config.toml
model = "image classifier"
crop_scale_min = 1
horizontal_flip = false
targets = ["symbol", "outline", "face"]
norm = "rmsnorm"
layers = 16
head_dropout = 0.1
muon_scale = "original"
adamw_lr_other_params = 0.0023
max_grad_norm = 1.0
adamw_weight_decay_other_params = 0
Rows from block 3 of a small image classifier, named by matrix and row number. Rows with one number belong to one neuron. Each number is 200 + 30 x the weight over its row's rms, rounded and kept within 0 to 999. All counts start at 0.
Before each neuron's rows are labels from the 100 images, of 14976, where the neuron reaches its highest value: "lies over" is the class under the peak; "peak at" is the part of the image that holds the peak. Only what is clearly more common there than usual is listed. The data: made-up road signs on poles. In brackets: how many of the 100.
# fc1: MLP up (model.blocks.3.mlp.fc1.weight, 1024x256), inputs 0-127
# fc2: MLP down (model.blocks.3.mlp.fc2.weight, 256x1024, transposed), outputs 0-127

lies over: rim (34)
peak at: top centre (35); bottom right (28)
fc1.29,214,194,218,164,183,217,179,240,228,193,216,210,196,226,202,125,209,183,155,218,171,155,180,199,182,180,207,254,158,177,176,208,178,223,194,164,164,156,215,221,184,201,198,222,204,181,204,189,232,192,205,145,231,220,208,229,149,202,185,169,231,189,205,171,233,296,196,187,246,165,224,187,170,239,254,205,256,165,175,228,180,223,198,202,232,172,244,191,160,211,229,206,189,209,168,241,202,216,155,204,183,177,149,187,205,211,171,215,229,244,181,168,205,148,217,137,190,231,195,160,212,257,184,208,233,193,188,154
fc2.29,134,161,159,197,206,146,149,213,154,217,165,172,249,171,204,170,240,169,239,206,178,196,201,198,128,216,175,205,177,221,215,177,222,228,185,180,196,220,214,223,171,206,216,143,169,164,183,199,184,176,200,186,214,164,181,143,207,213,243,199,196,215,163,210,238,182,183,206,202,214,189,174,254,210,201,197,208,232,216,213,256,201,194,194,223,157,184,217,239,181,215,143,185,147,185,164,167,168,195,174,251,232,190,190,180,182,234,193,132,203,183,185,182,261,223,190,181,193,197,209,212,185,181,178,216,157,227,187

lies over: backdrop (99)
peak at: bottom left (58)
fc1.300,177,159,176,290,184,211,223,169,230,186,185,196,233,205,174,200,209,185,221,190,173,180,185,190,156,236,178,229,216,220,186,222,205,262,195,170,223,234,205,216,192,183,194,164,186,232,178,216,220,157,229,204,180,208,256,212,196,195,235,212,186,214,207,242,168,254,214,268,198,248,202,236,142,152,187,131,219,227,168,204,260,224,170,229,216,159,157,211,175,240,208,224,233,211,221,116,215,152,182,186,172,146,154,185,204,203,196,287,201,216,236,189,154,255,198,160,168,233,199,203,218,266,155,180,245,165,246,236
fc2.300,160,219,223,186,209,215,209,235,154,149,156,167,160,204,211,247,254,216,180,220,250,148,170,225,169,237,199,175,204,214,208,216,226,204,188,230,197,151,221,199,241,217,239,145,199,166,227,195,144,168,194,226,201,151,230,239,163,187,179,188,175,260,213,219,199,192,165,209,198,200,216,137,206,244,187,212,225,248,225,215,248,213,234,152,209,241,234,260,208,187,243,196,164,173,201,185,197,296,180,228,157,271,209,174,246,180,198,170,171,218,207,217,145,163,220,156,191,185,151,211,188,243,147,237,177,209,146,211

lies over: rim (26)
peak at: top centre (37)
fc1.87,195,210,229,204,207,208,166,209,147,194,213,214,239,178,182,181,190,207,255,218,191,208,175,253,224,196,216,196,251,206,199,275,183,179,168,182,202,247,186,188,219,147,164,188,157,183,171,171,235,157,137,143,193,226,245,202,188,201,191,172,188,232,237,170,185,197,220,156,205,286,249,180,194,237,141,211,200,226,198,227,151,200,217,178,204,173,195,174,213,202,224,228,177,230,233,241,205,274,173,184,193,158,229,222,255,243,192,160,191,184,253,218,147,277,199,195,180,187,218,221,177,178,182,154,152,223,252,198
fc2.87,223,184,252,200,166,181,228,225,157,190,161,234,167,203,217,208,176,220,211,172,170,196,186,174,191,251,163,238,165,181,179,132,182,204,205,181,192,183,270,214,144,129,209,274,179,168,171,154,219,193,204,179,163,193,164,190,220,166,227,246,188,214,156,194,187,177,179,247,202,223,149,180,231,226,205,188,212,178,189,225,206,205,225,196,227,200,189,207,188,142,187,213,200,167,215,144,178,174,180,235,206,234,162,204,163,231,181,181,195,159,179,225,168,159,204,228,189,254,191,224,185,236,241,216,138,166,181,236

lies over: rim (31)
peak at: middle left (52)
fc1.741,197,225,217,211,208,177,237,221,184,213,196,164,197,160,231,152,181,199,206,162,165,204,192,174,172,228,203,202,197,198,216,220,192,188,212,184,264,203,245,259,155,115,196,170,151,179,206,208,194,185,226,153,187,177,249,215,239,210,180,202,170,226,207,191,237,170,223,157,198,148,203,164,162,246,200,231,160,215,158,219,270,202,235,192,203,176,179,213,200,183,223,183,177,185,210,241,223,202,221,231,274,220,183,154,193,244,214,209,246,236,255,213,263,269,226,216,158,229,174,244,197,199,183,219,165,180,240,214
fc2.741,191,166,212,243,222,228,193,195,192,171,183,240,177,201,194,285,157,216,201,227,224,210,173,294,172,132,221,287,181,210,181,195,196,206,186,155,144,182,182,159,197,191,235,221,215,244,250,195,219,204,201,211,165,237,179,209,245,194,200,155,214,221,189,256,213,210,124,216,175,222,183,217,216,132,207,208,215,206,220,210,181,153,173,190,217,182,215,229,230,149,178,181,172,145,210,153,165,206,193,181,255,220,205,243,255,188,202,184,243,216,267,194,164,248,199,223,178,231,186,168,166,176,201,188,252,171,191,217

lies over: rim (37)
peak at: top centre (46); bottom left (36)
fc1.336,185,223,198,219,242,236,204,249,150,187,131,217,238,246,200,184,182,158,220,177,210,196,178,238,221,211,243,188,201,226,186,138,197,174,212,233,203,203,149,209,215,227,193,218,192,237,217,188,206,192,215,170,201,224,213,173,161,199,181,252,205,224,245,173,179,217,172,209,197,234,193,176,177,234,213,217,181,238,183,120,222,243,186,169,237,164,211,226,164,198,182,191,181,209,188,214,162,220,152,221,197,231,296,200,150,209,219,138,146,220,156,226,199,237,218,166,194,171,179,211,220,227,171,201,157,261,174,224
fc2.336,228,160,213,230,202,207,198,183,233,182,214,160,146,180,274,183,242,208,172,184,183,202,152,190,157,177,163,263,219,198,213,204,172,233,215,180,223,206,211,276,222,182,202,177,199,172,172,212,179,150,201,249,102,216,172,202,212,175,256,196,212,168,208,248,202,202,213,210,218,182,254,174,196,255,182,195,199,221,190,211,150,177,167,226,184,195,188,251,225,198,154,249,190,201,241,156,197,178,182,192,164,197,216,202,243,235,208,212,246,186,193,201,191,185,145,179,172,196,196,209,191,165,178,148,136,198,244,235

lies over: face (94)
peak at: centre (60); bottom centre (37)
fc1.723,187,217,232,150,182,187,246,250,238,236,195,187,175,212,170,203,210,147,241,233,198,207,184,229,190,169,227,112,230,192,207,185,188,242,223,205,204,191,222,197,165,225,196,259,165,187,238,155,177,197,186,237,224,196,201,226,194,160,231,175,195,192,175,243,209,242,201,207,199,161,224,149,196,171,171,218,210,192,199,193,203,204,200,187,228,153,259,177,142,186,193,189,161,180,189,169,241,193,189,142,226,216,173,179,223,188,238,183,209,180,154,175,186,169,175,184,222,192,246,202,192,242,215,241,221,207,181,183
fc2.723,227,208,184,199,191,256,171,184,216,206,177,138,246,193,270,191,145,227,250,215,185,249,171,266,167,201,189,191,184,196,193,192,214,236,205,203,169,186,150,207,289,224,143,198,147,228,142,199,189,221,160,268,201,176,184,249,146,200,131,159,207,197,189,186,253,252,217,186,177,204,186,158,182,203,204,256,176,135,245,181,213,254,142,196,255,204,200,217,227,164,240,205,217,239,193,188,165,251,207,225,195,199,189,191,199,209,240,235,137,195,201,191,229,236,203,206,213,187,191,202,219,202,190,219,207,198,171,229

lies over: backdrop (100)
peak at: top right (59); bottom left (32)
fc1.418,214,159,220,231,204,171,207,153,257,222,181,258,229,212,150,216,194,236,194,237,181,215,196,225,198,224,176,140,183,204,205,263,236,182,209,203,158,218,201,158,163,253,225,209,242,200,142,216,166,163,276,138,178,242,214,176,247,180,206,231,223,195,189,212,178,226,148,190,218,189,190,185,168,237,259,205,196,161,227,249,199,211,177,166,140,217,262,143,166,185,186,230,222,232,198,242,210,229,215,224,189,163,166,191,197,200,176,204,242,211,263,239,200,230,175,167,223,243,209,220,199,225,198,195,179,217,204,155
fc2.418,185,188,257,215,150,181,172,160,143,184,216,149,133,111,247,200,188,182,227,145,219,171,172,193,217,195,237,162,227,186,229,176,185,189,216,199,229,230,250,165,256,216,212,199,183,215,189,172,257,219,196,184,193,136,193,240,197,244,194,180,198,140,184,149,232,178,215,240,211,228,214,221,193,211,97,222,211,221,187,171,218,176,212,169,209,187,180,232,221,165,238,171,178,208,187,158,207,217,194,175,209,225,167,208,271,169,259,172,182,220,139,213,194,143,218,221,207,249,226,170,187,164,193,178,177,225,183,186

lies over: backdrop (98)
peak at: top left (53)
fc1.85,241,155,188,182,179,195,161,160,195,255,259,213,146,188,236,214,186,222,206,135,159,207,182,212,214,191,174,178,188,215,155,229,222,211,227,169,202,185,194,291,196,228,234,204,208,221,200,228,269,208,174,179,171,168,226,258,189,214,194,262,185,172,156,206,201,251,198,150,206,222,173,186,195,156,140,207,205,221,196,211,233,197,180,179,199,232,181,233,185,219,200,196,144,193,180,203,163,139,194,215,232,248,161,191,216,216,254,188,159,168,185,196,163,197,232,196,269,222,147,210,195,209,239,202,236,182,130,204
fc2.85,191,191,188,263,168,189,229,225,265,202,222,201,203,194,207,209,230,219,215,198,229,214,167,221,175,215,202,239,186,170,229,202,249,134,192,241,209,222,203,182,237,207,186,162,184,216,210,184,208,158,180,261,221,164,158,235,216,204,195,170,214,189,170,165,184,138,264,231,185,131,204,212,219,207,230,196,206,176,229,205,268,218,245,215,185,237,281,170,236,246,158,206,211,218,204,155,162,211,222,178,174,189,258,183,230,179,195,155,238,197,193,185,245,238,198,167,159,175,190,206,209,162,197,144,181,192,226,247

lies over: face (47)
peak at: bottom centre (32)
fc1.265,187,217,219,253,228,203,211,180,165,145,188,182,184,226,213,235,201,169,243,185,178,156,240,150,177,156,194,193,215,182,178,221,213,151,148,189,198,204,192,155,220,209,250,176,186,187,190,164,210,132,256,199,172,268,177,211,189,152,236,225,207,236,198,202,191,215,186,212,229,224,247,207,194,230,189,158,159,200,165,202,178,165,214,192,174,228,190,212,191,245,210,202,153,144,236,205,255,176,215,182,198,206,216,205,199,162,232,197,219,148,202,154,215,193,212,176,195,220,163,217,211,170,200,208,171,229,235,119
fc2.265,183,203,227,181,180,210,156,202,184,196,138,219,220,217,144,215,230,198,199,205,209,239,219,226,202,184,259,183,225,245,161,190,229,171,221,234,264,157,190,152,216,189,185,246,185,199,213,198,182,180,241,175,179,221,216,137,163,255,169,228,198,164,208,194,202,177,262,224,188,195,228,202,218,188,189,211,193,184,184,168,250,217,207,259,179,146,194,221,203,161,203,254,158,201,251,195,171,180,214,245,235,187,232,234,274,169,202,222,196,240,164,222,178,190,180,135,234,236,236,222,236,249,213,228,244,272,237,227

lies over: face (76)
peak at: centre (85)
fc1.673,231,220,158,234,248,176,187,211,186,220,192,216,197,189,155,177,204,162,197,167,189,171,164,222,178,212,242,187,228,188,222,213,198,261,157,144,218,236,220,169,286,234,205,163,205,195,131,197,206,176,210,176,200,189,214,210,211,188,220,187,191,142,207,186,194,239,173,152,197,192,249,190,193,197,200,259,227,198,182,165,219,211,194,177,225,165,245,217,165,215,236,234,165,224,178,236,169,166,201,206,217,230,226,209,199,166,246,196,174,193,191,224,199,207,177,218,206,212,269,246,152,158,196,180,162,246,199,165
fc2.673,181,183,231,199,201,244,255,233,189,214,169,179,210,207,208,143,169,207,207,187,201,218,180,217,215,189,204,183,179,184,131,176,183,168,186,174,208,200,231,255,237,196,193,196,179,215,215,156,247,208,161,220,207,178,212,191,196,223,207,189,196,252,151,179,226,198,209,175,217,163,191,193,201,200,246,182,201,170,214,210,152,184,171,232,246,187,165,115,195,192,219,194,203,233,174,191,178,186,255,157,172,175,175,169,188,235,203,198,218,191,179,157,199,179,196,180,165,172,223,232,219,268,152,221,224,201,187,168

lies over: face (48); symbol (44)
peak at: centre (92)
fc1.43,166,231,138,235,170,205,192,159,159,222,191,205,184,202,195,182,234,277,258,176,195,210,193,240,151,184,219,234,163,194,114,216,208,225,197,172,213,166,196,210,231,235,181,135,150,169,188,193,203,184,184,203,197,196,213,192,185,188,235,195,186,197,221,211,204,232,211,220,165,221,194,207,162,189,186,201,167,204,186,202,204,183,210,249,191,172,177,261,204,164,228,147,147,214,143,231,178,184,205,159,243,210,204,212,251,148,184,170,200,162,167,202,205,148,195,169,187,153,180,203,183,207,238,198,199,236,180,182
fc2.43,170,207,214,210,200,202,249,230,234,201,215,288,159,215,159,150,98,225,235,194,215,210,203,231,205,196,203,212,204,180,162,188,143,144,165,178,211,204,213,224,213,205,240,210,211,195,226,238,206,157,208,171,165,210,165,144,252,180,143,212,193,175,166,208,248,241,195,218,199,183,197,225,209,234,201,220,210,221,254,171,213,191,204,203,211,198,163,254,226,155,152,205,191,218,164,228,179,222,206,217,162,201,234,217,217,215,178,262,207,218,189,197,246,163,168,213,216,195,246,188,210,179,161,220,148,127,221,240

lies over: backdrop (99)
peak at: bottom left (31)
fc1.604,231,186,197,205,257,223,185,213,163,217,191,204,181,223,223,190,222,213,202,202,218,234,187,190,258,208,217,189,215,203,177,173,234,278,157,189,192,206,163,228,221,225,280,179,235,188,170,184,216,307,172,222,185,173,129,178,152,216,182,213,198,174,288,228,189,239,202,193,194,179,244,188,195,174,176,230,192,179,161,181,201,227,210,201,173,191,218,243,224,188,190,175,144,171,152,222,163,226,216,179,176,212,167,196,197,198,145,203,201,205,194,218,164,165,231,225,155,199,252,242,185,187,212,249,186,202,176,216
fc2.604,234,203,194,159,213,219,212,188,247,168,209,181,203,200,215,184,209,201,194,160,217,186,206,202,166,173,223,240,216,186,229,180,187,221,196,240,243,225,212,180,259,193,184,236,194,236,244,205,209,136,185,193,207,256,206,260,238,246,214,197,189,179,193,175,178,190,187,190,223,228,195,208,202,218,170,145,223,200,202,220,214,202,183,236,192,175,178,202,209,203,189,181,184,213,146,213,220,190,215,210,247,198,161,253,164,178,254,216,175,144,246,229,196,235,252,142,200,226,202,158,160,161,221,162,233,241,173,178

lies over: face (55)
peak at: centre (41)
fc1.424,184,206,207,222,181,248,153,269,176,218,196,181,215,240,162,188,216,200,198,163,169,216,218,192,211,189,188,229,216,236,239,229,222,204,184,185,193,135,182,195,191,227,185,221,223,238,185,173,226,192,157,208,172,212,191,194,238,217,191,259,162,181,160,256,163,196,182,146,245,210,199,190,210,192,176,226,176,248,184,204,209,189,170,241,238,169,128,157,204,181,186,211,191,166,232,203,253,169,276,175,212,191,185,197,272,198,214,212,195,188,210,173,283,259,204,198,183,195,229,192,157,221,189,179,217,189,214,218
fc2.424,174,213,181,167,158,142,228,195,204,190,202,244,180,157,255,237,180,225,190,269,148,219,238,182,167,191,218,230,184,200,248,201,204,222,233,225,185,237,199,212,273,200,226,212,212,212,223,200,232,154,157,169,167,234,180,159,161,221,207,227,225,200,217,225,202,220,187,196,157,212,192,163,182,161,227,171,209,163,247,179,265,221,217,167,206,209,210,167,236,177,228,203,225,136,182,198,202,222,174,205,252,167,210,213,184,164,190,159,202,222,161,233,227,170,161,190,241,196,208,182,175,159,216,220,226,250,230,248

lies over: backdrop (97)
peak at: bottom left (37)
fc1.71,205,164,194,197,229,189,190,207,263,230,202,176,216,210,129,176,152,193,173,205,225,177,201,227,205,199,285,195,196,231,183,243,168,208,234,194,156,223,187,177,247,234,233,166,198,246,171,248,181,233,187,209,174,218,210,209,204,184,213,182,238,217,151,192,217,195,191,249,198,208,201,224,206,223,202,167,215,235,176,250,188,170,210,193,158,224,160,210,180,179,231,178,149,177,179,145,201,235,238,205,198,186,245,232,200,240,211,191,203,233,217,203,158,242,175,188,200,177,185,248,180,166,258,266,166,201,204,220
fc2.71,226,207,152,146,160,197,148,221,182,161,161,173,217,146,220,185,218,179,181,208,217,185,243,181,210,262,148,202,167,233,219,176,193,205,179,205,187,227,226,183,153,280,195,232,212,181,221,162,214,228,227,199,248,245,178,177,187,224,224,219,194,197,224,176,175,209,171,156,183,243,183,151,185,207,228,170,214,205,263,191,194,208,227,202,269,185,230,157,208,256,202,232,220,231,203,219,141,167,211,181,154,232,174,151,197,195,202,174,180,168,172,177,168,186,208,141,225,241,189,209,210,210,212,192,218,231,204,185

lies over: rim (30)
peak at: middle left (63)
fc1.581,267,213,195,238,218,199,202,223,201,166,277,231,142,211,269,120,172,187,190,186,185,219,251,206,182,207,230,233,228,160,203,201,159,221,158,150,142,207,220,183,155,194,142,177,122,203,234,244,213,199,214,248,176,222,176,193,233,167,233,171,194,172,223,222,203,196,251,210,191,201,186,172,215,195,167,214,197,229,198,205,203,146,269,211,237,217,205,176,196,209,201,247,270,194,203,235,235,219,210,193,153,212,226,246,265,240,210,211,163,206,172,239,162,205,222,235,247,242,177,210,210,146,191,194,184,243,193,232
fc2.581,195,262,176,201,195,268,221,199,151,243,242,195,179,209,233,249,156,209,203,212,173,168,187,223,185,141,236,163,221,185,222,243,206,233,198,238,178,190,214,187,205,216,231,174,199,218,190,187,219,199,166,214,227,170,258,221,230,160,211,176,202,204,211,156,219,167,179,202,167,181,221,210,178,162,198,231,238,173,192,183,182,241,210,188,137,202,221,204,187,219,176,214,211,210,182,188,244,190,220,254,225,236,186,175,187,206,218,220,172,213,147,225,189,207,133,200,205,234,173,144,213,235,209,213,258,167,141,132

lies over: rim (35)
peak at: top centre (40)
fc1.520,135,218,220,227,254,165,175,278,142,175,187,230,212,233,195,231,217,245,201,228,209,197,166,241,179,246,209,200,224,238,195,208,178,175,165,206,200,216,242,257,195,213,193,191,213,172,212,222,160,240,196,202,237,202,271,224,226,232,178,172,215,191,183,242,187,181,230,166,131,195,219,202,191,214,225,152,230,193,159,258,168,226,190,209,165,201,237,195,188,203,229,156,213,185,215,235,239,212,208,196,237,182,158,201,174,178,158,211,173,200,236,183,223,228,180,158,211,234,237,196,199,237,234,208,184,205,207,174
fc2.520,212,197,219,214,155,219,139,173,223,208,216,239,205,179,175,218,207,187,191,185,220,191,159,173,201,193,194,204,170,160,200,228,177,272,136,152,155,219,188,159,199,209,254,196,191,194,232,199,212,195,174,222,182,181,198,215,177,202,205,242,195,199,211,209,203,202,199,218,207,184,182,193,232,223,197,275,207,165,283,183,226,254,175,228,220,256,164,208,146,217,203,184,224,191,172,189,179,163,207,170,234,206,180,178,195,179,196,159,207,191,217,182,224,213,207,143,182,228,166,220,194,182,160,226,240,223,227,210

lies over: rim (42)
peak at: top centre (62); top left (33)
fc1.125,183,215,169,256,162,222,219,228,213,220,142,203,209,209,135,230,217,154,221,232,213,172,195,199,218,220,168,187,165,187,228,166,218,185,246,187,168,180,169,208,264,220,175,211,198,119,176,190,185,169,227,200,165,131,200,192,222,183,198,161,190,143,182,161,191,212,208,196,220,209,231,251,176,182,223,193,193,225,180,238,177,224,189,198,168,192,191,205,213,208,212,193,198,163,170,171,215,176,229,174,188,179,187,170,191,274,212,230,187,242,209,205,222,170,222,165,232,184,157,250,222,193,215,181,189,200,177,210
fc2.125,213,194,201,214,194,183,187,207,210,167,169,218,228,206,229,245,191,215,153,219,267,194,202,152,234,179,179,213,226,202,260,188,194,209,191,170,200,217,178,155,181,142,185,193,234,203,189,240,186,242,213,133,207,234,213,222,215,186,227,166,225,210,219,213,214,202,233,208,222,228,150,143,201,204,154,204,216,217,267,195,202,194,176,175,207,209,203,176,159,187,167,180,247,213,132,209,170,152,169,231,167,226,172,231,163,230,180,182,164,143,185,157,195,163,196,230,191,197,178,177,212,255,195,184,151,195,156,170

lies over: backdrop (97)
peak at: bottom left (39)
fc1.423,200,172,115,172,207,212,199,247,156,211,200,193,197,241,143,187,204,200,213,193,213,245,149,237,276,173,236,194,251,156,214,215,242,199,235,229,157,250,219,222,216,174,205,190,271,183,221,208,242,189,225,179,229,194,243,205,198,187,219,181,194,165,200,179,185,163,222,178,206,185,243,239,201,158,243,175,201,259,176,289,227,180,200,186,166,231,211,159,238,235,230,188,207,210,215,200,189,220,187,198,226,179,162,200,163,185,242,180,176,174,177,256,235,171,240,174,212,182,198,183,197,246,259,200,245,222,260,222
fc2.423,220,245,214,186,251,246,234,166,199,174,186,212,247,238,129,160,201,226,166,183,190,197,302,198,192,189,173,164,136,174,188,198,192,208,180,214,195,169,269,177,183,225,172,217,189,188,144,190,146,120,203,206,186,179,171,178,258,169,252,182,191,211,226,206,204,183,182,205,149,147,172,173,207,258,184,178,197,203,264,206,151,221,213,240,198,181,228,247,146,183,203,225,219,201,207,192,217,187,225,212,226,225,263,171,227,233,151,221,191,220,213,187,197,199,226,139,173,228,180,217,219,190,112,187,157,188,185,201

lies over: backdrop (98)
peak at: bottom left (45)
fc1.672,262,235,166,227,210,232,195,202,156,165,202,211,214,242,207,184,177,160,235,198,238,158,173,171,136,192,200,153,216,214,230,168,246,181,168,198,244,200,252,175,232,205,212,179,175,216,195,154,172,190,233,208,186,223,234,163,224,152,165,176,165,188,183,169,144,229,239,177,212,209,193,192,185,235,238,179,203,235,207,232,193,171,163,192,197,198,235,147,213,237,200,203,200,233,165,221,203,231,225,158,155,160,261,198,133,196,199,209,151,217,221,191,239,192,188,169,196,197,176,173,247,186,211,194,255,203,198,224
fc2.672,174,157,170,185,170,180,233,234,176,213,164,183,113,203,191,179,192,206,148,197,223,204,185,221,237,167,175,246,205,165,184,156,148,167,219,158,233,130,208,247,185,239,193,191,207,177,209,188,216,204,187,185,207,196,251,151,277,233,223,158,236,203,171,218,192,198,259,246,228,196,217,218,195,198,201,216,213,196,239,209,160,212,212,235,185,170,194,234,208,178,246,177,228,224,168,268,232,218,161,275,149,229,193,189,205,232,178,233,178,202,166,209,214,219,202,182,184,171,162,237,152,229,243,208,177,170,229,166

lies over: rim (29)
peak at: top centre (38)
fc1.271,242,210,159,203,228,186,225,183,203,177,199,226,201,209,216,184,260,193,150,218,228,182,186,210,218,231,138,217,174,263,218,225,191,185,175,214,195,183,221,161,184,246,178,223,218,123,173,210,187,205,226,193,236,223,189,182,211,221,196,186,194,198,199,226,206,197,192,136,154,230,246,208,220,207,212,223,121,153,159,195,177,257,177,207,216,218,177,153,189,164,199,176,191,249,176,167,213,125,146,186,208,175,177,197,236,209,209,230,207,158,204,181,157,200,224,163,167,138,205,199,233,141,205,151,194,186,194,176
fc2.271,182,164,247,176,189,183,215,191,187,169,127,176,219,169,193,192,175,173,240,167,208,210,229,182,201,175,191,200,198,147,192,184,206,256,220,163,193,190,221,152,180,188,238,219,199,208,165,215,181,206,223,181,217,193,205,160,192,214,173,204,216,214,241,181,190,230,273,221,160,188,202,245,228,220,198,179,216,184,190,172,205,213,170,233,208,235,235,211,238,210,182,147,217,198,230,161,157,213,220,126,163,212,188,196,181,167,228,179,251,178,218,191,202,212,175,205,230,226,217,255,198,196,175,230,150,193,104,210

lies over: backdrop (97)
peak at: top left (34)
fc1.133,226,240,184,222,227,199,201,259,153,192,191,200,174,221,184,197,157,274,201,211,215,231,192,187,208,207,228,295,178,243,250,229,196,223,186,196,196,224,183,251,227,181,265,143,143,233,194,244,257,220,219,192,188,193,227,209,170,233,156,213,198,254,263,253,170,203,169,182,169,232,174,210,188,192,217,254,193,208,191,232,199,173,149,221,248,212,147,206,232,176,178,187,195,158,191,213,241,203,155,246,210,222,177,175,201,218,202,192,230,240,166,173,202,143,185,163,189,164,220,188,190,194,176,239,161,234,201,173
fc2.133,203,126,195,176,245,157,203,202,243,219,232,181,188,204,210,204,205,156,195,215,220,209,223,230,224,225,232,211,204,231,202,215,275,244,192,221,209,231,212,159,166,221,191,248,223,240,215,224,222,237,190,206,227,169,230,219,193,166,202,204,207,191,194,178,211,172,180,205,191,145,158,171,206,199,167,214,201,186,178,228,155,189,248,208,247,220,192,205,174,159,182,189,226,249,157,172,172,215,226,182,190,169,172,150,229,149,218,171,221,168,161,244,217,280,158,191,198,169,166,197,223,205,185,134,206,175,178,225

lies over: backdrop (99)
peak at: top left (36); bottom left (28)
fc1.308,184,245,225,202,157,138,224,191,239,212,170,217,195,192,171,190,195,213,177,225,146,173,227,190,178,222,192,265,249,163,190,203,176,234,258,222,247,147,255,194,165,189,145,249,189,203,159,216,212,120,249,246,236,193,209,200,232,193,178,193,222,148,174,198,215,268,173,164,161,193,171,222,210,183,233,179,199,236,208,179,205,225,189,211,201,206,184,228,223,202,236,198,187,183,181,284,234,196,227,175,202,259,217,165,183,244,209,225,132,209,238,163,225,243,208,173,223,182,245,178,191,185,178,201,175,254,167,167
fc2.308,216,253,230,200,191,217,154,164,178,238,197,193,212,151,211,215,196,254,214,227,231,220,214,238,226,181,194,221,209,241,215,239,129,247,190,188,203,197,187,218,231,197,184,212,188,247,188,181,161,186,200,149,201,239,218,193,222,216,275,163,193,212,181,188,196,238,205,189,204,203,219,200,201,140,212,268,168,228,232,229,245,206,195,201,201,198,237,194,180,247,180,192,175,199,209,197,199,183,216,243,209,201,154,238,210,212,230,216,217,238,197,187,145,205,246,228,149,238,200,279,222,228,232,230,180,193,203,207

lies over: face (82)
peak at: centre (70)
fc1.171,216,178,201,223,223,163,205,213,222,260,188,103,200,221,262,229,205,214,256,203,224,193,192,237,189,239,182,228,194,199,133,236,201,179,213,135,244,202,207,179,207,253,210,231,217,207,135,205,150,194,191,171,197,174,239,200,218,168,229,156,208,248,181,88,243,203,168,172,251,221,242,194,210,234,159,140,186,164,202,208,178,208,159,195,220,215,205,135,188,177,157,182,191,212,161,202,180,152,185,222,197,245,202,176,232,145,200,204,145,170,240,212,179,217,200,215,186,190,180,241,157,169,229,208,194,186,175,186
fc2.171,253,183,199,142,237,149,218,211,143,261,211,241,188,169,186,135,173,189,228,262,193,185,190,175,165,176,186,196,196,221,200,198,223,238,182,217,194,225,181,195,216,166,213,190,236,196,189,225,247,230,252,200,228,184,228,180,212,217,141,244,204,200,221,196,242,169,227,140,180,211,215,197,159,269,187,202,241,205,177,185,171,198,230,205,205,176,290,234,178,273,201,205,166,205,224,179,228,195,259,206,185,228,194,199,206,206,207,220,235,233,167,186,211,200,207,196,181,214,193,200,205,208,215,232,159,207,211,177